Weights of a small spectrogram FSQ autoencoder.
Model: log mel input, encoder arch mlp_mixer, encoder activation relu, encoder patch size [8, 8], encoder layers 8, encoder width 512, decoder norm groupnorm, decoder activation silu, decoder widths [64, 64, 128, 256].
Training: adamw at rate 0.00082, 14600 steps, batches of 64.
Rows from block 5 of the encoder of a small spectrogram FSQ autoencoder, named by matrix and row number. Rows with one number belong to one neuron. Each number is 50 + 15 x the weight over its row's rms, rounded and kept within 0 to 99. All counts start at 0.
After each neuron's rows are labels from the 100 clips, of 14976, where the neuron reaches its highest value: "strongest on" is what is common among them; "band" is the frequency band that holds the peak. Only what is clearly more common there than usual is listed. The data: drum patterns on synthesised drum kits.
# fc1: MLP up (encoder.blocks.5.mlp.fc1.weight, 2048x512), inputs 128-255
# fc2: MLP down (encoder.blocks.5.mlp.fc2.weight, 512x2048, transposed), outputs 128-255

fc1.453:30 68 73 57 73 54 70 70 69 31 56 40 41 72 47 31 27 31 48 56 72 57 34 50 38 31 43 50 55 28 65 34 46 50 56 67 56 53 69 25 76 37 29 30 56 57 31 33 60 74 68 65 60 73 26 35 62 58 33 69 64 71 57 37 37 58 66 45 74 57 42 59 29 65 51 60 48 57 30 74 64 30 57 40 30 64 78 33 38 38 53 79 32 62 41 38 60 65 70 61 39 39 46 66 64 60 51 59 30 39 60 53 32 63 61 50 50 33 63 36 19 70 68 52 34 72 74 39
fc2.453:37 80 33 49 56 60 32 50 47 33 55 55 70 46 51 63 59 52 63 31 43 74 45 47 41 47 44 64 54 54 60 47 63 20 64 70 68 63 55 65 84 52 45 55 29 65 48 38 61 54 75 79 45 55 55 33 70 62 57 44 57 67 47 50 47 70 49 41 46 50 64 25 65 42 54 33 31 56 44 63 34 38 52 33 29 00 50 74 43 43 63 08 35 25 45 59 55 35 39 48 59 64 40 54 51 32 55 71 60 46 75 66 36 39 23 18 43 50 53 63 67 43 36 61 44 44 72 54
strongest on: snare
band: 0 to 250 Hz

fc1.473:47 65 68 55 58 77 37 52 50 18 32 53 50 23 48 73 71 51 51 37 60 37 27 54 43 69 61 66 44 36 48 52 40 28 46 40 42 77 63 26 87 33 56 25 82 59 45 31 45 75 34 40 46 86 57 60 33 53 22 56 47 63 36 66 76 47 36 35 44 45 38 57 59 51 67 39 53 58 47 43 46 53 23 59 29 46 37 49 64 58 79 34 61 28 21 37 72 44 25 49 53 45 27 77 41 65 39 48 45 68 46 43 46 53 29 57 56 67 63 63 76 48 79 60 54 65 64 42
fc2.473:28 25 72 62 75 50 45 32 67 39 46 61 37 44 41 38 66 60 53 96 61 42 50 35 53 68 49 58 26 30 66 37 30 43 64 51 50 49 52 44 44 46 37 81 60 41 47 77 30 46 54 33 41 78 53 63 49 51 34 52 49 31 62 18 37 50 32 52 43 62 42 58 32 73 54 53 57 46 33 38 59 59 36 45 28 48 36 49 44 66 47 43 87 64 79 43 57 43 58 57 51 55 44 38 58 68 25 66 35 82 34 60 51 68 49 99 62 49 39 68 13 65 59 41 77 32 66 29
strongest on: bossa nova
band: 0 to 250 Hz

fc1.214:63 72 56 46 69 72 70 32 47 72 73 62 55 36 43 65 75 75 73 50 55 39 57 64 53 68 25 52 56 56 45 43 34 59 62 51 59 65 59 45 32 58 30 40 65 71 22 70 40 47 74 54 81 57 43 37 64 40 60 70 63 79 72 61 33 82 30 61 26 29 76 57 76 52 39 29 41 77 61 31 52 30 41 42 35 53 50 63 52 46 45 62 60 54 25 48 48 70 80 74 43 41 59 57 76 37 45 67 59 58 34 55 42 40 52 40 56 41 64 51 54 37 32 37 46 24 53 80
fc2.214:34 57 74 37 74 52 40 43 59 56 39 41 56 58 45 53 53 65 49 42 50 61 42 51 46 72 53 67 30 33 64 30 33 29 55 60 66 54 52 55 00 56 38 54 43 44 54 61 59 43 51 46 35 42 54 52 45 47 35 54 33 37 41 40 31 52 36 40 55 64 46 57 43 59 48 55 41 54 49 45 38 42 35 52 48 43 30 61 58 34 61 40 70 57 55 58 49 57 32 37 56 58 57 55 65 52 24 60 40 64 60 63 54 46 38 35 56 56 38 58 43 50 70 44 54 32 51 29
strongest on: ride cymbal
band: 2000 to 4000 Hz

fc1.414:77 55 43 43 34 66 59 48 78 31 56 55 61 36 68 63 51 61 55 56 52 25 49 32 71 58 51 60 70 52 51 27 59 45 57 53 63 30 28 25 59 38 27 36 37 49 23 35 69 42 61 42 38 53 64 35 44 70 77 73 35 45 61 44 56 73 56 69 55 49 67 84 63 47 68 62 68 29 48 40 30 71 53 63 51 70 34 44 57 46 69 44 55 36 32 52 55 72 71 55 48 72 57 60 33 61 46 32 68 34 49 57 58 56 58 56 64 69 51 73 75 47 39 45 48 32 26 89
fc2.414:53 48 24 53 65 47 53 59 28 44 46 43 23 44 48 49 38 69 24 52 54 20 53 61 63 73 53 44 38 27 55 75 69 34 64 53 51 41 36 44 33 40 50 94 59 25 36 79 37 27 33 32 70 31 40 48 61 48 45 31 50 37 31 73 45 47 40 43 55 55 39 28 30 50 40 43 33 70 53 45 61 67 72 34 50 37 62 35 45 54 54 53 83 58 44 56 50 63 60 61 11 50 54 47 41 49 28 40 44 81 46 55 30 74 84 35 76 47 34 74 66 50 48 37 58 46 54 61
strongest on: low tom
band: 0 to 250 Hz

fc1.257:38 59 40 37 48 63 71 57 43 67 45 58 56 30 66 46 75 31 37 44 43 68 32 56 36 56 27 63 56 52 38 53 52 72 30 73 57 47 58 64 49 53 56 39 61 53 65 60 68 65 70 60 49 42 46 29 55 55 29 57 56 64 67 28 68 32 34 74 39 51 50 36 50 67 56 71 66 44 63 57 39 63 39 75 48 58 38 43 68 70 63 56 53 40 36 48 78 73 40 63 78 75 59 68 58 42 27 38 44 48 31 62 27 59 70 49 28 34 45 47 73 49 63 65 45 45 45 73
fc2.257:48 57 44 41 58 53 41 61 48 47 71 34 49 47 52 37 43 40 28 62 70 42 60 50 51 65 74 54 60 48 68 40 39 61 39 52 32 53 35 71 00 50 40 43 43 57 49 73 41 60 50 61 40 41 48 70 36 47 44 44 45 53 57 52 53 49 41 51 40 50 45 56 49 66 75 40 39 44 43 46 50 46 57 41 40 54 44 64 55 72 34 56 50 50 59 45 56 41 54 45 44 47 46 51 44 57 54 68 43 65 47 74 40 41 35 70 35 59 49 59 27 41 37 56 61 43 41 40
strongest on: ride cymbal; cowbell
band: 500 to 1000 Hz

fc1.597:66 41 43 51 59 62 26 69 79 47 42 65 69 51 23 75 60 32 33 57 41 52 40 36 69 55 32 25 56 48 42 45 69 68 40 41 61 25 65 43 80 41 68 63 50 31 65 26 59 33 47 39 63 78 43 23 73 74 44 51 38 39 64 53 57 25 61 29 25 32 38 40 40 44 34 64 32 67 50 53 75 72 27 75 45 43 52 52 54 40 59 79 73 37 31 64 65 33 62 64 42 33 31 34 68 52 25 40 63 27 41 30 60 31 47 33 47 68 72 27 34 61 39 59 43 57 60 37
fc2.597:31 53 69 68 58 38 57 29 74 68 40 44 33 66 64 47 46 64 63 68 48 67 39 47 37 72 50 57 52 64 55 62 44 22 32 43 44 49 58 67 31 40 44 39 49 57 76 59 42 53 47 46 34 54 73 75 29 40 27 69 33 45 50 39 35 58 55 46 38 68 62 39 36 47 49 65 67 40 22 38 48 49 33 57 31 54 23 60 81 40 45 39 40 51 60 51 46 65 47 50 42 68 39 44 53 36 23 42 45 41 40 63 58 71 34 76 48 46 44 48 43 67 59 49 32 44 39 36
strongest on: low tom
band: 0 to 250 Hz

fc1.299:36 49 49 42 71 40 50 37 46 65 60 41 69 66 43 45 50 67 24 63 56 64 47 72 35 42 63 70 25 64 56 37 79 78 61 65 66 37 73 45 47 67 57 51 74 51 28 68 51 60 46 33 45 80 46 41 46 69 44 64 54 25 52 64 53 26 34 34 74 74 62 62 55 68 41 39 60 72 60 67 66 47 72 58 48 57 51 50 57 64 55 52 72 64 45 72 72 61 34 46 76 54 55 41 41 58 38 77 40 71 55 48 30 71 42 60 48 66 53 47 42 52 46 42 55 55 58 52
fc2.299:60 62 22 22 41 61 51 58 26 78 51 59 57 58 51 55 43 50 47 11 41 26 42 39 54 20 51 61 61 58 44 57 69 40 57 56 36 47 47 64 56 57 54 35 28 56 35 60 57 52 34 71 43 25 35 34 66 47 47 56 62 61 04 62 52 37 44 37 54 65 45 45 55 43 50 27 28 79 67 47 52 39 68 36 72 26 65 51 37 53 66 41 42 33 41 43 46 49 34 56 40 53 59 57 53 23 54 46 53 49 62 59 45 36 68 02 67 43 37 56 69 36 26 57 44 50 54 72
strongest on: rimshot; bossa nova
band: 0 to 250 Hz

fc1.467:51 37 49 39 44 50 65 44 61 60 58 16 48 35 36 46 58 59 23 62 66 30 75 60 43 55 59 64 72 44 66 55 49 61 56 74 45 51 53 60 92 60 59 79 69 28 46 47 34 52 49 36 46 51 40 57 49 62 58 32 48 38 50 56 66 73 45 62 54 28 48 46 54 56 74 63 36 45 53 75 38 55 43 42 52 48 48 62 50 70 37 51 67 67 46 51 84 39 47 52 67 36 43 64 60 82 46 32 43 56 37 54 45 61 68 32 61 62 59 51 55 57 56 39 54 54 67 45
fc2.467:43 39 45 41 64 56 72 46 52 66 36 77 39 60 50 76 56 71 85 50 39 37 35 39 78 48 47 48 42 50 47 56 62 30 52 61 55 40 68 60 17 51 63 57 21 54 48 66 56 22 35 52 47 39 54 41 51 25 44 47 71 42 26 75 47 40 43 34 43 81 54 63 47 38 29 44 51 65 51 32 50 42 35 60 52 54 39 38 53 53 57 41 52 38 51 52 42 67 35 62 30 69 76 50 76 29 24 44 41 53 70 59 81 59 60 50 70 51 22 66 82 48 62 56 43 45 58 40
strongest on: low tom
band: 0 to 250 Hz

fc1.430:82 76 64 70 41 47 64 44 31 57 55 62 76 43 53 61 45 25 65 26 45 36 60 74 37 58 49 53 55 21 39 32 40 43 47 57 52 42 51 38 48 59 28 54 48 57 55 40 68 54 58 56 53 52 25 32 57 69 52 40 46 43 51 48 51 41 42 73 47 66 33 83 64 50 79 29 66 35 60 50 62 15 57 55 79 51 42 34 45 60 43 85 73 75 17 56 55 67 42 48 44 43 71 52 59 53 62 71 68 34 62 19 50 39 58 39 57 47 51 38 74 43 32 48 61 38 29 65
fc2.430:41 51 54 68 58 34 42 56 43 49 62 68 23 36 42 33 56 47 64 59 50 38 49 49 50 49 62 38 48 54 34 67 67 41 52 61 65 52 52 36 48 41 68 92 49 50 43 77 36 48 57 45 55 64 22 49 42 45 24 40 45 53 36 44 46 19 56 47 62 41 49 36 57 35 57 65 47 77 60 53 60 65 71 57 40 49 65 42 40 63 46 50 56 50 47 48 55 40 56 71 31 58 37 45 55 47 23 15 45 79 34 54 47 87 70 52 82 52 42 74 50 85 61 55 55 57 65 40
strongest on: low tom
band: 0 to 250 Hz

fc1.238:43 37 56 70 52 70 40 39 70 31 51 31 26 74 69 39 55 78 56 47 60 49 76 60 63 26 55 61 69 67 66 47 56 32 41 66 53 50 61 68 45 35 54 61 62 39 26 45 76 72 40 57 65 27 28 27 56 28 35 52 37 60 55 62 40 42 26 36 76 72 44 42 54 36 36 76 38 45 32 48 47 64 41 80 37 59 50 60 38 21 27 33 57 66 65 34 41 42 44 58 57 42 66 45 68 64 25 29 38 31 72 28 50 61 75 57 48 50 32 55 63 27 53 34 40 33 60 73
fc2.238:58 33 38 47 46 56 55 57 27 46 60 47 68 49 49 37 50 51 29 51 60 56 66 64 31 52 83 58 43 47 58 36 60 50 70 47 40 56 41 30 66 53 52 62 82 42 61 65 51 52 54 58 68 39 43 37 76 38 51 42 78 51 48 46 49 57 67 51 57 25 57 25 41 41 66 37 29 46 60 36 37 71 51 09 37 06 69 49 59 55 63 32 43 55 50 44 45 56 68 49 51 48 41 48 31 54 60 48 53 56 36 48 14 68 51 37 51 56 59 51 74 45 29 36 59 62 39 91
strongest on: snare
band: 0 to 250 Hz

fc1.266:99 42 57 55 32 57 46 59 39 66 23 78 68 34 35 62 30 40 71 41 50 54 44 65 69 44 59 42 76 37 38 42 44 34 84 47 54 66 67 32 76 50 44 18 67 28 46 57 48 76 34 52 50 24 39 44 35 66 34 56 66 44 45 54 65 45 35 35 48 57 63 73 84 62 77 68 68 69 54 70 58 41 38 49 62 52 66 46 52 31 54 58 54 40 35 55 56 81 77 57 51 35 59 51 37 63 58 67 78 32 55 47 55 54 64 38 50 43 45 32 97 51 39 68 50 46 10 60
fc2.266:27 43 41 45 81 38 62 53 63 45 44 46 43 81 55 34 77 69 50 57 56 46 54 25 79 56 53 77 42 57 59 52 60 36 65 80 31 30 56 50 03 51 60 76 23 28 49 76 43 34 54 29 34 26 52 70 66 49 48 58 38 36 42 40 36 61 46 64 55 64 39 64 08 63 44 51 44 46 44 40 61 66 51 41 41 44 44 51 57 58 46 22 47 38 70 61 53 33 50 65 27 80 31 59 69 42 34 45 27 71 49 54 62 75 84 72 59 37 30 82 35 50 52 37 43 42 79 19
strongest on: mains hum; low tom
band: 0 to 250 Hz

fc1.336:25 54 62 43 51 66 42 60 70 41 33 66 65 40 76 65 33 40 46 42 74 55 35 58 53 68 45 48 41 62 76 50 63 38 35 53 38 44 49 26 58 74 49 68 57 58 47 44 73 51 64 36 23 38 76 52 62 59 41 75 57 52 37 71 44 57 37 66 37 65 72 71 49 64 56 41 43 49 63 54 67 22 48 71 32 62 48 47 27 39 81 32 57 58 53 55 68 41 40 43 66 86 88 51 64 27 46 47 58 61 55 75 59 51 46 45 60 33 26 64 64 44 59 28 68 31 37 56
fc2.336:74 17 16 61 38 44 73 51 42 49 51 67 33 43 47 45 45 28 59 60 73 28 62 57 50 56 51 32 54 67 26 65 37 59 60 19 28 29 35 38 56 42 49 48 70 42 42 56 19 49 37 41 70 55 67 39 61 20 64 38 69 49 48 31 74 33 57 61 52 39 53 41 30 28 33 52 53 41 65 43 76 62 48 41 54 48 61 42 42 52 56 46 49 62 42 41 38 56 65 61 08 53 54 42 32 54 59 30 44 56 13 35 33 48 58 43 50 54 53 47 67 44 28 43 69 64 52 89
strongest on: bossa nova; breakbeat
band: 0 to 250 Hz

fc1.94:65 49 40 39 44 52 66 52 33 23 54 29 22 68 44 40 74 70 51 27 76 50 56 61 60 68 68 63 65 72 28 41 43 32 51 48 64 68 57 25 34 70 40 61 76 45 29 31 29 57 75 29 49 41 30 34 60 30 68 52 33 64 57 22 35 38 58 26 32 27 34 28 25 65 59 57 58 57 38 35 53 68 23 44 55 72 71 55 40 67 32 61 59 30 46 37 65 59 45 67 53 47 25 39 70 53 36 72 62 30 67 74 40 60 51 35 62 33 35 37 52 37 34 36 60 59 61 43
fc2.94:51 57 65 28 65 25 50 44 41 45 57 42 68 62 61 44 43 67 29 84 59 40 52 23 48 48 61 58 44 32 49 34 50 49 38 67 49 52 36 63 26 51 33 58 35 42 68 53 58 66 58 55 25 42 50 33 42 50 42 37 35 48 61 75 42 34 22 56 45 65 43 59 64 85 58 46 51 28 42 60 53 33 28 51 38 56 52 43 36 60 39 49 64 49 79 54 53 34 54 58 66 46 72 45 51 52 40 55 26 72 64 59 51 56 59 71 42 34 25 63 22 60 36 36 68 41 49 38
strongest on: ride cymbal; cowbell
band: 2000 to 4000 Hz; 500 to 1000 Hz

fc1.326:76 49 52 48 48 52 48 46 53 79 32 80 47 86 62 56 68 51 85 32 26 62 51 51 45 46 57 39 35 58 46 27 43 30 61 70 27 30 44 35 40 77 39 42 54 46 24 47 72 24 43 65 72 99 51 57 43 52 35 41 38 23 31 33 30 59 51 73 60 47 61 61 75 76 51 45 85 34 59 46 47 44 67 88 45 76 32 37 43 20 57 71 58 67 37 47 62 65 25 67 83 77 72 48 63 38 48 45 78 72 31 15 49 54 72 48 50 43 40 60 49 66 49 38 65 44 63 52
fc2.326:54 45 40 45 39 69 56 61 34 45 61 51 31 40 22 59 58 41 54 41 61 07 57 60 58 47 57 51 74 50 27 64 60 73 53 50 57 58 34 46 47 43 62 49 40 58 09 92 37 53 19 59 58 43 31 35 41 33 44 08 63 77 32 69 73 53 46 46 38 46 41 67 50 41 58 48 37 82 52 64 70 33 50 33 59 66 63 34 19 80 41 58 54 53 45 17 63 43 44 70 23 39 55 66 50 55 72 52 49 64 49 71 48 30 63 40 68 39 33 43 46 53 50 71 65 51 55 39
strongest on: low tom; high tom
band: 0 to 250 Hz

fc1.313:62 71 67 38 55 51 62 64 36 48 35 52 31 74 38 29 31 71 34 36 64 50 57 31 81 64 43 46 21 31 53 30 70 58 44 53 43 23 53 63 63 57 33 77 42 53 63 32 55 50 47 60 59 52 64 52 76 67 64 64 60 54 46 49 39 46 33 58 67 73 35 40 32 49 67 48 76 56 57 74 56 70 57 42 56 73 30 23 42 71 31 57 77 57 51 30 58 48 69 52 25 64 74 69 72 34 29 29 74 65 41 65 55 61 48 66 45 31 64 27 45 82 50 26 79 30 47 42
fc2.313:69 72 62 17 47 67 57 66 18 25 48 31 66 42 41 72 36 37 25 35 60 31 64 74 64 57 49 56 48 50 59 56 69 60 52 67 51 50 48 33 42 54 48 56 59 34 29 62 82 30 44 45 66 29 33 38 34 46 51 32 70 67 49 99 71 56 49 41 69 46 41 41 75 37 39 27 31 54 72 70 42 44 56 46 57 36 62 40 44 57 50 72 61 44 31 45 53 64 44 31 54 48 99 56 51 63 66 54 48 53 78 65 52 36 46 27 63 57 36 42 90 36 48 65 60 50 31 71
strongest on: snare
band: 0 to 250 Hz

fc1.639:40 31 75 72 48 64 69 49 55 64 50 52 55 42 30 28 62 53 35 31 37 77 68 25 57 63 53 65 57 70 44 37 48 75 45 59 38 29 65 57 68 27 55 56 50 41 37 43 69 64 38 20 75 54 55 71 66 36 36 36 60 38 38 43 42 61 28 43 29 33 47 58 40 69 52 35 42 61 61 26 67 30 73 36 54 72 48 59 47 63 31 64 67 26 42 73 46 61 55 67 63 38 47 32 61 70 54 64 34 39 29 32 57 41 43 27 28 63 55 57 67 54 63 43 26 75 64 57
fc2.639:41 34 56 73 56 28 38 37 66 54 62 58 29 31 35 32 57 62 47 84 48 63 55 41 50 51 48 34 55 50 57 54 51 39 40 34 44 64 44 49 09 50 54 69 37 42 71 47 24 68 73 43 45 44 36 73 42 45 25 41 27 24 64 37 41 40 59 58 57 35 51 45 42 47 58 47 42 36 55 38 61 59 47 43 43 60 57 78 59 47 34 59 64 69 76 50 57 54 71 73 34 47 24 25 52 50 44 41 52 62 14 70 46 91 54 96 46 63 62 67 19 69 48 32 50 55 62 34
strongest on: pink noise
band: 0 to 250 Hz

fc1.335:71 66 45 83 00 57 44 38 63 60 14 40 39 41 56 56 59 58 61 38 57 77 74 56 42 44 70 55 55 41 47 62 50 29 43 36 48 63 51 43 73 47 69 37 72 46 10 37 71 60 46 66 56 48 54 51 61 47 19 58 56 67 57 71 52 25 22 25 34 27 71 53 75 24 59 48 66 45 43 45 59 64 43 67 42 53 60 66 75 26 59 60 65 64 65 43 70 37 39 40 64 49 62 82 41 70 42 52 39 18 66 40 38 59 81 56 37 39 62 44 68 24 43 32 61 50 52 39
fc2.335:27 37 65 40 79 49 57 47 56 44 34 54 20 70 41 51 64 49 36 47 69 15 33 44 77 55 50 73 25 46 76 42 48 49 66 85 43 30 63 42 09 62 52 92 59 38 26 73 55 29 53 41 48 35 54 66 42 43 49 59 27 40 45 36 43 52 47 46 70 53 33 61 12 71 50 56 40 53 58 40 60 61 48 49 49 50 45 35 40 54 48 44 86 51 48 60 45 40 45 42 23 73 48 48 81 65 54 43 24 76 42 49 52 77 93 53 81 57 25 70 44 37 71 44 61 35 58 27
strongest on: pink noise; rumble
band: 0 to 250 Hz

fc1.11:28 62 50 28 35 42 61 54 44 30 30 48 58 24 46 41 46 28 53 73 54 46 23 26 25 43 59 44 65 60 28 39 60 41 29 48 46 69 32 41 49 30 43 54 41 49 69 58 51 40 47 40 54 30 73 48 37 53 40 34 44 40 41 29 78 64 50 64 24 71 75 57 73 40 54 62 45 46 45 52 32 49 45 69 65 70 61 36 51 40 33 66 25 48 59 37 33 32 31 76 57 43 71 58 26 38 38 69 65 38 58 60 53 53 65 57 56 31 44 50 37 41 69 63 53 59 40 62
fc2.11:49 46 58 58 44 59 51 38 40 24 44 55 52 49 39 51 42 47 55 44 57 53 39 48 46 99 52 59 45 62 66 43 65 49 65 55 58 51 59 33 22 57 25 55 51 33 32 69 64 51 41 17 56 66 65 80 50 37 54 42 52 65 39 83 62 52 48 27 37 50 64 45 67 53 44 50 39 62 38 38 25 45 45 34 28 25 37 34 56 49 71 17 62 43 52 49 37 66 29 22 57 37 50 47 38 63 52 58 39 53 69 64 48 49 51 66 55 42 36 51 69 37 60 53 45 38 41 57
strongest on: snare; high tom; four on the floor
band: 0 to 250 Hz

fc1.378:33 50 34 56 38 39 78 47 65 33 42 31 76 39 35 32 61 59 37 49 49 48 61 64 62 48 38 39 75 35 70 41 56 76 47 74 73 35 42 47 68 42 27 43 63 35 56 52 66 54 34 46 46 68 71 61 67 78 31 52 63 29 28 66 66 51 75 30 77 43 50 49 35 42 44 46 52 51 38 72 60 35 24 32 42 23 54 29 57 64 65 58 60 43 60 30 63 74 34 34 36 47 78 34 56 35 38 52 59 55 59 65 52 35 66 31 79 27 28 52 38 38 36 56 57 59 57 61
fc2.378:33 51 34 92 66 63 45 21 60 54 48 27 19 51 67 44 42 61 42 49 24 63 38 39 55 77 37 40 75 51 33 74 47 18 60 33 53 78 43 83 45 61 39 52 59 39 65 29 31 61 39 39 39 68 60 74 66 57 26 66 58 30 38 27 34 52 56 27 35 64 53 22 31 58 43 43 45 52 42 31 53 43 60 46 20 23 52 71 67 28 68 22 72 66 58 60 63 52 36 53 48 36 14 40 36 34 50 61 66 44 53 70 46 53 39 52 43 63 47 59 58 58 64 55 38 38 54 62
strongest on: snare
band: 0 to 250 Hz

fc1.110:40 73 45 22 71 36 35 70 37 45 65 64 46 39 64 71 36 47 45 46 58 51 47 36 64 65 50 67 45 69 62 46 65 65 57 52 63 44 52 59 53 44 58 75 21 73 37 49 62 51 68 38 32 45 41 40 60 38 49 48 62 61 72 35 48 63 29 68 72 69 44 74 63 45 69 33 33 44 36 43 31 56 74 62 31 38 54 44 55 36 44 35 75 70 75 36 46 66 69 57 65 79 56 62 48 53 59 42 30 70 56 57 28 43 70 51 28 43 51 56 20 71 54 55 77 36 52 22
fc2.110:79 52 29 69 44 57 79 48 31 38 56 68 24 47 47 45 22 38 59 48 62 24 67 48 50 59 44 15 49 67 30 77 41 57 37 30 36 40 45 50 34 52 36 43 55 45 43 37 14 45 33 58 59 71 66 48 39 29 64 58 62 45 46 83 61 52 62 50 40 55 72 34 67 51 39 58 66 39 33 28 43 58 67 74 44 49 56 43 48 49 44 39 57 48 46 56 31 75 50 53 38 52 77 29 15 40 55 48 55 51 31 40 54 56 51 42 54 38 38 41 80 46 55 46 47 59 39 70
strongest on: rimshot; ride cymbal
band: 1000 to 2000 Hz

fc1.493:79 42 42 33 64 41 54 29 25 28 23 80 43 65 60 32 74 66 64 68 76 70 40 21 31 40 61 55 58 47 41 39 71 41 69 53 54 65 30 64 51 52 41 43 75 65 65 57 70 27 53 26 71 35 70 29 69 38 33 43 72 41 47 67 24 31 64 57 27 52 48 65 48 51 31 39 54 52 27 49 34 74 33 32 52 35 59 31 56 28 48 45 68 75 40 45 42 30 60 55 74 51 52 60 35 56 33 43 43 33 30 64 39 48 59 71 54 29 60 37 46 31 73 51 27 72 53 76
fc2.493:38 48 58 53 55 57 65 40 46 26 37 59 42 60 40 47 68 46 62 47 51 39 47 34 66 92 39 54 37 58 62 45 57 29 55 54 58 48 64 44 21 61 68 71 49 21 35 35 44 39 48 11 50 54 54 69 63 44 45 61 49 37 54 47 44 52 47 37 53 60 33 41 37 52 39 47 34 40 53 27 35 47 56 45 33 23 40 41 62 14 79 18 84 49 46 69 40 68 38 24 33 53 39 46 64 49 55 63 45 53 54 64 66 52 61 47 57 44 34 53 69 48 78 50 51 47 57 53
strongest on: mains hum
band: 0 to 250 Hz

fc1.427:71 28 43 71 48 33 50 61 46 63 31 66 42 60 48 76 38 51 48 73 37 68 80 39 39 55 67 59 52 49 63 40 65 69 70 52 39 63 66 24 23 55 64 47 34 46 44 47 59 29 78 32 35 76 43 25 38 49 41 42 42 66 42 66 60 39 51 64 64 29 34 53 56 67 30 50 76 35 34 35 65 73 50 43 37 59 64 51 50 43 65 49 76 58 60 51 53 54 52 66 40 75 31 71 25 36 54 52 74 38 72 43 49 24 74 41 36 63 43 56 50 72 60 49 34 59 51 36
fc2.427:45 55 51 56 60 42 46 36 45 37 39 44 36 52 52 55 51 61 48 31 48 50 33 46 65 47 44 47 53 60 38 60 63 35 57 46 61 67 46 43 00 62 52 49 60 36 58 40 43 60 54 43 42 42 58 49 53 43 56 53 44 37 44 66 57 45 53 31 64 52 52 31 26 35 20 47 48 53 56 40 47 42 52 43 35 26 42 66 68 30 59 20 78 64 51 67 50 53 43 46 12 49 57 38 47 42 51 48 47 50 62 81 50 53 56 16 55 55 56 53 73 34 62 36 45 48 50 57
strongest on: ride cymbal; cowbell
band: 2000 to 4000 Hz

fc1.426:73 78 71 72 50 45 58 72 42 61 60 39 74 58 64 55 61 40 60 58 61 41 64 60 52 23 53 63 41 63 54 57 75 49 44 30 73 51 60 38 38 56 33 55 86 46 50 34 61 57 71 57 63 89 45 36 68 51 67 59 48 61 55 85 66 37 26 58 63 43 57 77 84 74 74 38 54 50 60 50 40 47 73 90 53 43 40 56 56 46 67 57 60 44 67 28 69 44 78 44 77 66 58 69 51 56 50 43 48 50 57 37 61 57 32 62 47 64 61 27 74 54 75 65 52 36 38 56
fc2.426:29 61 39 64 54 62 33 32 65 64 34 32 23 54 54 51 36 74 51 46 12 69 28 43 37 61 53 48 55 41 50 63 66 06 40 49 66 75 68 49 40 58 47 60 62 34 54 67 57 73 33 32 47 54 43 52 49 58 16 70 43 24 14 44 14 30 45 17 46 63 55 33 48 35 53 52 60 73 48 30 39 62 57 54 57 57 47 59 66 24 57 56 84 65 45 61 51 53 41 46 49 52 35 51 40 33 28 55 68 45 57 64 66 78 57 42 68 62 42 50 62 64 84 36 27 31 43 43
strongest on: snare; high tom
band: 0 to 250 Hz